A small text-conditioned image diffusion model, trained from scratch.
Model: 15.1M parameters, 32-pixel images, text encoder width 384, text encoder activation geglu, norm layernorm, activation gelu, patch size [2, 2], width 160.
Rows from block 2 of the denoiser of a small text-conditioned image diffusion model, named by matrix and row number. Rows with one number belong to one neuron. Each number is 500 + 25 x the weight over its row's rms, rounded and kept within 0 to 999. All counts start at 0. Numbers have three digits each.
After each neuron's rows are labels from the 100 images, of 14976 (inputs lightly noised), where the neuron reaches its highest value: "lies over" is the class under the peak. Only what is clearly more common there than usual is listed. The data: rendered made-up planets.
# fc1: MLP up (model.blocks.2.mlp.fc1.weight, 320x160), inputs 0-79
# fc2: MLP down (model.blocks.2.mlp.fc2.weight, 160x320, transposed), outputs 0-79

fc1.83:502486492476547497546521517504505506485515498472461481514502511505500516490511474515496492475490537468531493550518460476531494540486584476501467517507492473482503523471495506522477535500476513510476498511501475519525508478507483539493514531
fc2.83:462522469491504520510475493519491524491491475514484458534465490496505501453487510487555447467480515486491495500493508512533509531517521487458513493481495491495498535484537483549466532494522499438493500496487484534468483506490494532473516443
lies over: planet

fc1.230:491508539525548480501498455478519501554480514492513501508499509516531509507513515496514494468544489529528496474480502515520448520499507485528517496558485500490472461476507531515484497517488567463525466540515515465506471492518468550477513534
fc2.230:512528508517528504496516524475512493507525477494494502480512539509541485470556492537507458504495513444527538529504491510476523564523467529516491529500515526503459468508522509503525474518503478484479473491525494513488529537494472454478535485
lies over: planet

fc1.231:505499500483486482457472501492477468515509513493506484455482535449518489505509472517493466504478457489495561504502540493517470494493471476529501490528499485489501533508518450517490512502511485454478482447506540475512489487496545546533509472
fc2.231:520462526504502482476491531480489533495525521458544496506505530457498461509452486491480516495529511489516520466506457494509482484472483483516508529521532531521549483525496516478527495477485470486536459486475527499493493544480456511527499524
lies over: moon

fc1.259:476537513503533512484489486474489518468511508506532505522483486524512501483460517497525493544521521523447509497541496537489537519452496515509516494459489476475466507512481508451504462516469484475504497510485534515476533489541517453562497572
fc2.259:479505515445551453501489492478494476506527472506503499514520470517484473500505515510494503513436480504488532518523475456551499512439501535499493489523514481458466492511488506482526508485518475535495504498500505518504478516522501483510493522
lies over: planet; ring

fc1.102:535501492456519470508464501530494482493501526498523463492486523493475515521508487507478512505538471467506519500504522521488515535519477508490496526537519468440509527481439517525493480520511496503482509515480483498450505482530471502459460518
fc2.102:508541490506505496511450505497500473513506477477482522461462476500490568514545467459533494532492509530498538505526503529500576485482511464490494515469525510490532505515498518495503496503517493453535493544472487495514482455521478458522484498
lies over: ring

fc1.42:474511477524522517444473476530472517512483505514539454490507447498531475514556510491501547432532460517433521505472485480520460464476513483516490505496510525490444465467499460527510467510533497463513504479505505487527516478472498487466498537
fc2.42:493538534504522490499520502532485480519488508554448508473504480460469500499475541531499532515538491501531543507530504462490501528504522495520528500502485484507550501469480485481506512486507509476484512561536500531498506500490491491516533475
lies over: planet

fc1.207:535531515515531448502464510479498531501481487523512504511503512495498481521544497493514493484483500510490478496516508498503516475505431494490551467544520520546485532482517520535462487509506466529534500514502483479525512499488512501476515459
fc2.207:470502528484525491511468493558454480515585467482545521481500483495509537471471533495505504530477518537528529500499536468518499512513497509517491519497456543517496469466531505479471483521518514515530507492519472505442518536525522525483489524
lies over: planet

fc1.301:512495508521544500533471519477501512442482535513492506461470475488478441513508508493484556549497571491461528541534529495514539533476485474513487508545482474473483497478538499468502479474502471502503446501505498508493511564485513510507528517
fc2.301:514516510580567553518532501505503483520466480513487481484516531504555507531514509511491524532512545533549449490494490481494504475511485526468482498495502473505487507426515530507453518483501540498494502543467484477498508491519498499524493546
lies over: ring

fc1.150:455476486513554517500546490504480516513552490497538514477486497498488515535516553516460497538472471482515489505516509522510540522492517531525511560485498502523502490475485512493504501476533462471508490482513473532475531450510507510560549484
fc2.150:507556511459519508447482490465476507488491481431515488461561500447532489516450491508471473519505500522493508533484476502485523503475468479524494490489524490513475491503479475534516487473488455483483479499506469511557457454518546469474522490
lies over: ring

fc1.262:485485459484461567476490490519511507559497495497502515478501466476504496494483530507491488510498512457466494512493525484511466524509484469513511462521524481499516487505527521484503468560516504535504495453471481519485498498518505498532540446
fc2.262:482519503506464492461474519481533532491492485512455520507503451534496498522529495536484515469475556481518505469509492470483532518461469507535541505483493504526477531548478453477514523520511502531496455475536490527458495437504510492509523520
lies over: ring

fc1.62:514469500489463476487499518483491550459532491511479495535496517519513493447531525524503518526533455496499507569498495491520525457513550497496491501520479525498471521506496480497503505519474511491488473479527479496491490463496511488466513479
fc2.62:508510489491454540503510536484526527478507518471534483509492460505509492523503508501492516505496476493528522470531454498484533498507522483481537484525521482511504501503466542460537520495526440516481549508529498510467529499489488493529508470
lies over: planet

fc1.296:476508513526513468497539501540508543509494529513487491474504493505544494510475510473511497491523565476517502509526462510528512501542533472488470483514494434526526488468446506515445488453478516532505498534500529506532539568495517543515512493
fc2.296:490475485517499497496496527451530496503498454489511502493547516485510474524486524535498516484461539519482478467441500478501493582540477457530520483477478493526480545470486513486543478466486512510459463574519504491521514514503507520495486484
lies over: planet

fc1.93:513494485498519504543480494491496501501538521513457523498511499521512474490534510508458507493549530514462502514498492527480500540525538477461534513520484504535469482512505504507469459515515504521532533484497538449515531516493499451517457467
fc2.93:515518514473521530523548474507470458519484488506525497484512487538491491550445497550532503532425508552522522456466534549456493483502505488533493486513529567572527524490525494531489498533477514512505497546520517493456497500479472489501491510
lies over: ring

fc1.160:477518493522522499453492469524530532506571538531485488490481517486511512491512461504520500497488475525482498456449479543500495470509520528505490506500491508490469544532492476537477553453527532501508469511502513467529511470515506485513520502
fc2.160:517504507472466473517519522532492467462515474480494493502543519482509509505472538504517529469500500497472511480542477531465498503537535476519529497564524501492502490535492535525458493472551484486532522462471518515485508500505519468518552446
lies over: planet

fc1.253:504505481439500471500462485529461495530481502513513501489510495511489492495488512499480502473429474500483515496466544532507445502509508485493536527516450521451497472476486496504487537507520520450516494534502508488526518524491546457478460511
fc2.253:496468479475525509513497550478480502497501468467553498502494506536508471501488502492505462495468521504488490469523507508480537462531476489502504470450476517467523456519467539525501477482496462488494516451448493525500483497483498462556503505
lies over: ring

fc1.125:499482514517502519535481486476493545501506489501494480471506452537481518480478533492455512498492501485522524540531480508518517493514483508468580505505494418492472502495486443489500473490482518461482515513546499510466487511453494527508497508
fc2.125:452509540504492503484526499528473535491515480497525465499507505477504488486475492535518489518468488487472497494519473496556470555502503539502438470552496459504514483499469569496482495496533487499475475503526482519499500509515523532499494527
lies over: ring

fc1.309:525493485519483502467507465484460502507506502549507445492457542472543510485479466549522465519523505472490475506495463502512509493502499479474463462521513483510504504513557474521494490466510459509469488522497494506481512517517498527493506530
fc2.309:530494477496492461471502526496535469487502487472504545462476498463459486510485549525513470518487459547526525474454468519494454475506524477491490499531490516506470517471473511486510526489520544499503525535510485460507533490517485509539540521
lies over: planet

fc1.307:532493471500517476487485485484502517518479469463472493478490512508459489552499444496485480484494520453523480529505514517520539494519475482538494511494541491475487515498534501519482497485546465505544527539530491508527492477495452541526540552
fc2.307:501497501511488533475508478474516494476482545520469486506561522526508499529505565524512442521493549523458524488505517535529512466495516464465532517514500530478531478474485476490509494510544511500517501559492492467483512477471517534567470461
lies over: ring

fc1.88:484508463465516514494533441515533512474508506546508518478472497527474519491493539471540535493485526477461529509529483512483490495500518499523504481483491475508540499498520501504489432496477454496450509536470449488525474504495464508494463497
fc2.88:524472433491494508489458498504546450529466484514531515523467494486519549487470482511461527502566542476541458524519512491513494494498500486471511531495482515528491480482491488495513502510492471507480495505474514476483522491467509529513515503
lies over: planet

fc1.110:474494511499539467524483479536446483540480468458522464506490508516524463472471490480501495511455528478524476490502495504479553460477475548444532512522481495545524504543520513503498466481490493521523481504488470509456508544508481470521527508
fc2.110:507450510524540493484497521498479457512497465473441499464503550491531519485509502554468475545517491545503479468526548487505538472538500495553520475489494510525459503487505485482508537521541503521490463509492525521478478520528495500495519494
lies over: planet

fc1.151:479456496491503490534483515472511531492470539506497502459544470469524539479522458464499504514500533527486522454539486506523512517510504464472492494535528508489490526529512453553482476535507492477489514567461513524492467474506503489502491471
fc2.151:539528509487514487512504532528492474505482521511475519493465479518515438486527485489472484502554499474501541489492470472506479500560531449497481481440535458530502490503482489487521478507451534502495474532515547464479512523499503520486518545
lies over: planet

fc1.250:479529539552518519485476504475513473501466501523499494508519498478490522493499521497499488513475460518493483464516530534545470468490440485461514485467488504521535499492508491510461491528527473499500442501434498486488534533492541491454447522
fc2.250:498469499500482502555510529498481531462503457507516484483488501501480531458524474489505523516443509495531519548584501511491504481508505524502488508501481523514493488488510531513496487467515465472493481491501466475514488493483460507525530520
lies over: ring

fc1.240:506482493526542499473455498513493523503509470479525522467488473494458470504537444491493546525429522486547517498468454487552534481492497535525504545527458508454502479457501505492507488513539469487491476468514495488523531531507482520536496456
fc2.240:502550489481483482481520502477516505511501515508460547475482511508476548496448487475491536509560522509453459520532500457499555565510517467519520495499488452493513488493485456510492479488508490490502497490466524502528473507491464514491489490
lies over: planet

fc1.22:492481500491527505511466528482490487527539460471497452542470499502568509487488474460520534512491514517484510515490492498471500490486507556486474494539509437468512541496495543493554480476524529521540526521548524500504504501549522514520492496
fc2.22:520506445530504526501512501541531506491496492506458518535493506498500477534527498517503528481559496504515535488494479479440517493475475491521474488514464458525506492478545487459476514491502527505537550520485486497557523477453486529502484476
lies over: planet

fc1.214:528505484513503490490446503535470493493503488507524519499468469518488459493507490455508538499503457544506499498498530520492485539452541484550513514478541498479493485451471531489514496464480532495510494487505509530517512500462526527442526502
fc2.214:489485479502453520495502559519505497483519470533457529507492517514525520501489530541482529462495475502521493486499478508492484504541510500470470495490509463504494515428462458482496453515473499528523485487457535498504494469533490518528542521
lies over: ring

fc1.154:506453489507476448487461496533519508526502477443499483541498487465488526523520504479518472507524487510509534550470496505505480499515506490518457508500472512486561474464492474453482471533500471487510479489508531505505538485509487511487499510
fc2.154:493535501480483502445545456516506469495540493486506520547521504474520460494534487521443453513486499528519485505494541516514480523481486470487564529518470471480492496451506514526514502507504493480499497503453527491523516539507517498471469466
lies over: ring

fc1.105:504467495490506484525465502518533495472477466461458557499566520549473507487475474477488493505536529500547544495503506464449496483477511502454518574528488499538536447516484497489465491519485510510501489481499462485515528514508449515457537472
fc2.105:545521530501510514509539477536495478540510529523488536524489520503471462513489455507474508501458543492504492516521508459499514550513522487500520449505475513539490487507491489535470526497519490508504501535479515524489465489478504489519509459
lies over: ring

fc1.157:482483478482526452473488509495443537504515522491513506479504517493501507538497526429525517494465516493511497456510508512497510498502533503522538487544534499498483446508481461517519514463533507508513510512506493538541506472435506477494471509
fc2.157:495501512490486525491485537508463536497558483491499485527497481457516494506486514516465488508472480444487514482510494512493511547469527477508549519502499524506520471549533512484515508462459535530497544532534503472474479553503502482524488483
lies over: planet

fc1.19:516505466505531468530520468546469505538472520504545525467501501502462470489481537525506464527495509496507486474542525471514490507471453509500521522459480472523486503467439460513477490489519471499490478498536510495472468470554468482535501466
fc2.19:507515496501523521496491471509474505496464489525480538492448559452525494490503514460511481495518488527478476501466478457533527503481485496499496490523481471510504493472533533483483513469547488472530495499483486528499523506478536498511489516
lies over: ring

fc1.104:507483499561471556502486510478560505480449500540492474516495483478519509475534476471498536551535496493505485495508472505478477495488481539488476497497466503532502459490512525499538498471515496503526511498539513531482470498457499497492471505
fc2.104:479502475463474526514512509483522486529507442505483504514507485463484498514482501447518497552508495472541510521545466484530467462515495460509502500522465528510560483471500462513491489476546497464507538508492495500489524500538515451505475514
lies over: moon

fc1.279:526471503489536488495475477501526534526525518499469509527455461505509498500515510459514537473486523525495585509522512475564468500542472509455539478503520503480481496523516532484498498553518518475477504505516514469514504493499503520474481504
fc2.279:438553519541538514474498485476504513496531483511486523499542509478526504470562479499495473537506487527494419522494445531489519504494495501487506551514499502495497497518520485505496535531496505501520483481536474530498501500530518501457490511
lies over: planet; ring

fc1.298:459459500483487513517514515512516514506482532497521502475517534509530534507522558485457498444556475447493534477514552535517478472537503504482491495475494486471522470476514517507539499519533474530508485454516513508498468498498468467489501504
fc2.298:524476489508516478484453486448459444505523510522474479473548496493536483527503470503484463496500452531532501472525503484523524466478504506518546546518518486503546529506505497465530491488481557500507487482474521496496534496478486530500527492
lies over: planet

fc1.131:502510490549502465481517518507479540489484536497473455472488511502519462497523495522533468492512500532518484495514471496518511482508522513490476514506491484536497526479498489544483486577521486551511516542486488517471483513560509505525509495
fc2.131:502471464498465480508450521537497494489492487493505494520480445540489484456490495503474520514518470476508522517514500488527480504484508469533490500525482513486509505523479539462497498515464520524483466499499553471509545458471466480503531521
lies over: planet

fc1.163:484495501481474450500495495479519542462497525479538490504525461542478500518463526464472475515463489502526542473464490487522516494493506523505488458511527509461479487539514526485538472528452493508517528514483514521516525473487467511550497514
fc2.163:528503485492487497534490478485492539526500493508462522531490523522482470480505521512430451485496538530489482518502574527524481546512515520493525480491481504456503488528515471512524471530475527525504501471470493501454457463532512530487563496
lies over: ring

fc1.256:503448507517487507523533500494533487509476515469522508484485456502493497531487508476529508523490485492497509456506481543484524544502484495473567490502490450485594486505549445513487512503488500468496482510478466501493515473502477521494476497
fc2.256:473524525464491510506492499525494484485487499499525499474496482471444508534491477485491494522469480537491520510465464508493502473534458488495479490545463459481493501505510513466511535519514516478501479493530463491531474532440512502495467495
lies over: ring

fc1.64:531495495485475479461503434462540502552496520465487510508539480484499497484478513490488508490485513500514470498495517512499538546541498513507510515521510482542501488496471514525524520511470506521496516546496471459444510491488524517504502422
fc2.64:513493494536483506476497483513548520458525481485509489527518470520514504453539536520504492540535506504505520533472511530558505489451518489487475484505527505501476510507481509513517488505491533495455528550499548519527479504526469528562507517
lies over: ring

fc1.44:492522494502542459520517493537460560486481518506503490545485533513503461530493480482533504526526438501512517465544474522441525489471512525498449480520515519531496484519494486521502485509498484496514489459476503506481513486569464496532506511
fc2.44:456497512474473449501489556499552459497503516529508496552514491491486498470518489453540476517477507510515511551505459507530498515477515467524475503541508515542464470526474500524534489501470473494504511423521507466525482532492530514477511472
lies over: planet

fc1.223:537517512489499498491503476494478537495479490508548479449477473521477491418526494486522488484546469505497487441519486499559522519469516497513526507447512480469530477492528476484447512506467489488504518484451530514515528515499457524474505480
fc2.223:518476465539503535473515503493515463514474474521457521497522440536478515498518480514489493489481445531515471529524520504535481477475487515517508455507465480477476523452469549507522517485513498509482463534524544488476478504551483520505517508
lies over: ring

fc1.1:520539478519531466518443503517501534447496537497467476494456487486473532529494461463528489505508488509521503499470538497519466474498530503468473473485507491482509519503538534521469477511498538477548451513515529490510473495502503477526483477
fc2.1:518501492480472532483472461512533549472468464503477492489450503526518507484525519472517538538510482446507513556519483518511521506511508465499492496471476495521539504531490517533495499486514498498509496530491503495493546491556465501512491499
lies over: planet

fc1.78:495497500474467503520501490551471509502532492520492488525460507516495488507522485454524463528484490533486504491470485541546528526511502522534521479529529528485519524467512493562486492517542529510487490535466493521523539501512497482520513475
fc2.78:526520516494488490504505488492543449485501514507504507472489515475486537489545501457481445466509499512486525509448521495512491480453553511459482486498522480487487497490458516504467511547523500533538487490534504486503515509452525500459501495
lies over: planet

fc1.280:462453516482522467506518536505500512529482483517506501482524457504503488499486520452505517473518515534463484475508499492526522526504462479512528487581448518515502512536519510515480501503487517532514505500514470462517467560498463493515486553
fc2.280:492497502507506495528484495506489527472528506509448529448495539477515512496533495531516516551532497459478523492487476484495505451520496502468492532469459453540529468522548549470501471469481508500542493457481499516511520482510589472513495494
lies over: planet

fc1.92:517527482480533489521505533474482475496458481510582484553533507512529494494488538534469488477521460481524503484499496492453490495491481534496493466545515497492506500506457494533512466559483511503475484507515482523491459512523474484513481448
fc2.92:482505506494510530524535532493530476466509508497467495513481505516455485515519525494509502469541513555509505525477506496464499468537536490515519520466496516434526519505528504458499484510489569495503568556457450492475501521495534484469455509
lies over: planet

fc1.191:468469503528503469518471516494518495533575532502531546521482482499484508501494514493505551505454483477490494503480475494461466456498514482505461511456483465505477513516552552539470477442489540478536501512454504484513519479513502505511460466
fc2.191:494491486468513481519512501490470546520489470490509470497531499507514483529462527481516511504492451510530511508537506524511516572522482514463514519490499521506444482512504476518488504477537525504546513511523526460480460511493477529508502479
lies over: ring

fc1.234:494483507481498503512479423496475441557550479497520503458478501506509473476515498514497520495484507489502497459501500527509466538506495507513468522532520490518483515503499534543540469498501522494505544538457465519476517514472512506505504495
fc2.234:505447517492538506523480506515517500482480490502457435494477522526489513469486463451511515505500546463523507528478443519498555490508512499531433514484526523501480508503484487525511475484492534510519471495528499522505504476527485474519465505
lies over: ring

fc1.158:493492479540487472509483476506511483499472463486478529461509476505519543524535475489515512482502515531489470479486512543520472522515479491498487503486535458539495485498532502505496466470461544505515514527469501566492522538499508516500535466
fc2.158:517495513570484497499498538470445503507519519508515451519506459527486476495499538496492509505499515452542502543509547514514516435516470499492530502516516507497482497524479516539453486504535559538531460508517519467473478518511445510520476528
lies over: planet

fc1.52:504517499528473514507493513494485486486471462481451490429517532474525490520529504486528469507508513508478472482478469487465530479495518509479546496523476487478476489520518478536499512497507480503493496476488480488507467517507460511509519503
fc2.52:524511515489493483511520511507539512486479496516531528491498493484527501534487505492519499459471499516499527499493468523510510439472518495412491484499523481496503527503422535494526514485484508477483541473510522544508518480514552529512560491
lies over: planet

fc1.130:516526512506490512556517467542495488470497473491464510515453498499493493535507497465508552467485498490527453539502528482509471532484468477510522524510499527497526518473513480522523508517502486510517478498506507474482484460503510479518559527
fc2.130:498491485514508530532538487503428552506486564488532461505509501489511484507518494543451524490512495512517499501495551559502539508519517516487460455517497501473530514459536512462495476502515525492505519446510509503501534517504454462528507475
lies over: planet

fc1.255:447504495497532423484518517486505486481493502506509478479512472510479509522486526513501525482489511486503520490498478501491451465445480570448508488517499436520537493505544495490499478508535529485527492441481508486508516519510496509533468523
fc2.255:472520474508495493473483496470532503487473478510498436498509521526488511465487498519494496532498558460478507468534479483494559517506497562501489498496437547512446545458460496524530472485463473490488537474556501513475515529470507478479478481
lies over: ring

fc1.299:510474464477542504463504504521525520509451523507472492454517517499478538493526508538484537474484485506515507461495491513485551494481482496505553482455484524532488549504525485500491515502511501534514471509461507501524492444532516511473493480
fc2.299:528493493442438527491506501488471517523492508504569468488481514527488491503483517493473497515467490470466498516497541470472500531485497499489505529493456525503486502468508519488469482496538511528482500498519501523533494540472506512474530504
lies over: planet

fc1.121:500482534506478505507481469476521530569500480528504522496520484519481522518534478485466503510482536478519485498452501528507519547518502492496467505541478488508525512489534553540513512485504518509520512525494498505477520515508509542497488484
fc2.121:472471468544481521507506514509500525465489504491490521486513545508547519544519507533504504477486522499479490481492464516536525471450476493482437492481456511504456501466477499501471447434508515501522538516479474504505482512490488517518504527
lies over: ring

fc1.173:483494539470508458498461526499497459429460513501497508502514479477488461441531498500496501532491487509532492521457467543531492550485508527502519487497497483510504486515512539531462510487485549501494544530519516507539485529466486509497482503
fc2.173:542543517482520467478530493524487503530475479492536525507502509496514517538507511537527453495525517499495502512481486520509529499499512508490511536509500512510527483481532430499498474538492509472490507553508467474499493496511549522517502496
lies over: ring

fc1.73:498534455472492482539494512524473523518468438505486495505521550554494533569483481503464491487537489519514498485503506475488485516540496477506488489489499492497515487524519473469463481454485477502469547497498467481461505499520496477523511504
fc2.73:520496466452497478484492484508521478486502570502490472544504499525518486498500555463534490490470512438496490529463491527502537467502516439508501505512496528493512468491499535485519520495485468535531487478522520471509498486468534487466494520
lies over: planet

fc1.33:539469499449483537541467471525503478538509552511503526498531517475477508508515487540527531502502497481487525512486500506505536512501482454515452506486500495513495541502537511475485522488469484490518527491464487482511480554491572538500484464
fc2.33:507519526487534465488489533499528514449500494457478572501462446515521517500493516470515485499489503503484498497478531509464499508497507448510509494496512469492503534475565486517541526523494508545484506531519515474538498479526478510487471509
lies over: planet

fc1.176:461520480527483507488496534470517519544451481531520495513479535508533476535484502469493498502479477559544527493480465550514512473507523488495521534487503517498488514465493512491529537501486502483499459474502553490470536506511520487487483500
fc2.176:468494488518503479466481527505554473529514545487486520552509513497527520506495490498510436485562527438493492538496510560513465536476479521497529548501492534496510525475499485476487504509489491523529491496498520505527442491483512478498503529
lies over: planet

fc1.270:501543476478526502474501494534475527529540473530517417524512466509489516494533516515487493507486473489505516517484522480431503468478505512491558537467529503484509464495502526462509522460453509518509542494508524495524543547514500498514473482
fc2.270:466498436458484520492453498529561500470504484474554464520472507547487523500496541495505512509476539481509498459514491460479504503488495494474484488506515513551513503509459487471498486507480523510485518448487507526484501504504500482496480501
lies over: ring

fc1.116:519489516479467509534535522543510447525465483499455495499516496519517500455507489514500538484504477479510517485518493483438515516487519525459516511483485502449558537493458487508485496500504484522509518486459516478495487516567516469490513510
fc2.116:536484535501472510520508440473483550495511513520490479461480496527497484497513490518488492529449450476473496520466503517481518509472518485469525532518485488512485498492487518510502509509509469441521449528538494520459489525468519505512496511
lies over: planet

fc1.189:497509525499493524499495534519496528506483466488499524471476497514482484536500476456497489500513495518504477497437517497507486526526505481500526471518525471474481478513499493538474484561488486481505495550528517518526443503486529515516518567
fc2.189:509486512479498505495431536503486497477504564559459458479478492494491512543484505471503512503492505497496492494524532546495495489505499523477483504503494513447494495524524436542484462502512493501526527513513529495509553521530511514509545510
lies over: planet

fc1.14:491488505525491473512499498498516490471518545519483512514456457506526522445527508511503529511544473506473529495519504498523530509471491517428536519502490487477510507511487458508520442527472486503463499465530470486475492496551484508484509503
fc2.14:491521536497502431510524524496499531444534474479477526490537442496462498471520499514499516472502448509505480489472511452455489484527489504486488482547506473496497510526502530507474457543526476531492497449493484504481457525524519501505507473
lies over: planet

fc1.46:474497500500453480470459470476503532502505488535511496447486479518527506492487518493541502486506513473501467504476442543514531553496489510469522478508488517544528522491513485523526508508493432494523536526462468471505501521494493510460439487
fc2.46:504457487490454504517482466508514460486531566511457519517498513536465507495490449489516495522488491487507537500493524478479493488504490528506459490462447523512470501499531519509517478537519495521528525503487476503518472519508533528498456477
lies over: planet

fc1.200:513508525502455470560548448458498485524521470476469521511521528499507479496497520531531485497484481510496498516524538483514529525504527490540501484498488516493510435522475468510511490474508504518470476500494498517510449525485506482493531547
fc2.200:447459482509495465535469494529525526482477506487518541507455492485486513518512523512475494516551507525522558523512462476524509481500484439505487539508473485548479511503513509436484477476544514513506504496518550518462507487461519475501497495
lies over: planet

fc1.316:544476508487502514515488492470521466541506481528521520510503502472516526469469486502483533515442486525526499524515491552481500491517496491509555561474508491517513490505513482530486463507490516508501485500498451511502519506469546529475481527
fc2.316:487459537524482534499480482516539479489465525487489505510481510487510496435538478503480517521547509507506545496514510535538497488515531510490545473474542500495472489535439521509512443505527491498442487486500549469518516491532483512494507503
lies over: ring; planet

fc1.313:515515539459495441521472499517493483530515492471524471503460502484494473509478490496534525526469493488484460511451457521456462482476533551466464500517454509492544546538549515521496538469486534482558475479483517490505527483470540491514509486
fc2.313:512456537529519501520470450482503489518497510483486502477492468512507511480472496500502513560505461520484515508525479481529512478464441516533506501476504574497465518476533520501483530561528513463523474468510546461496527479548503529507523488
lies over: ring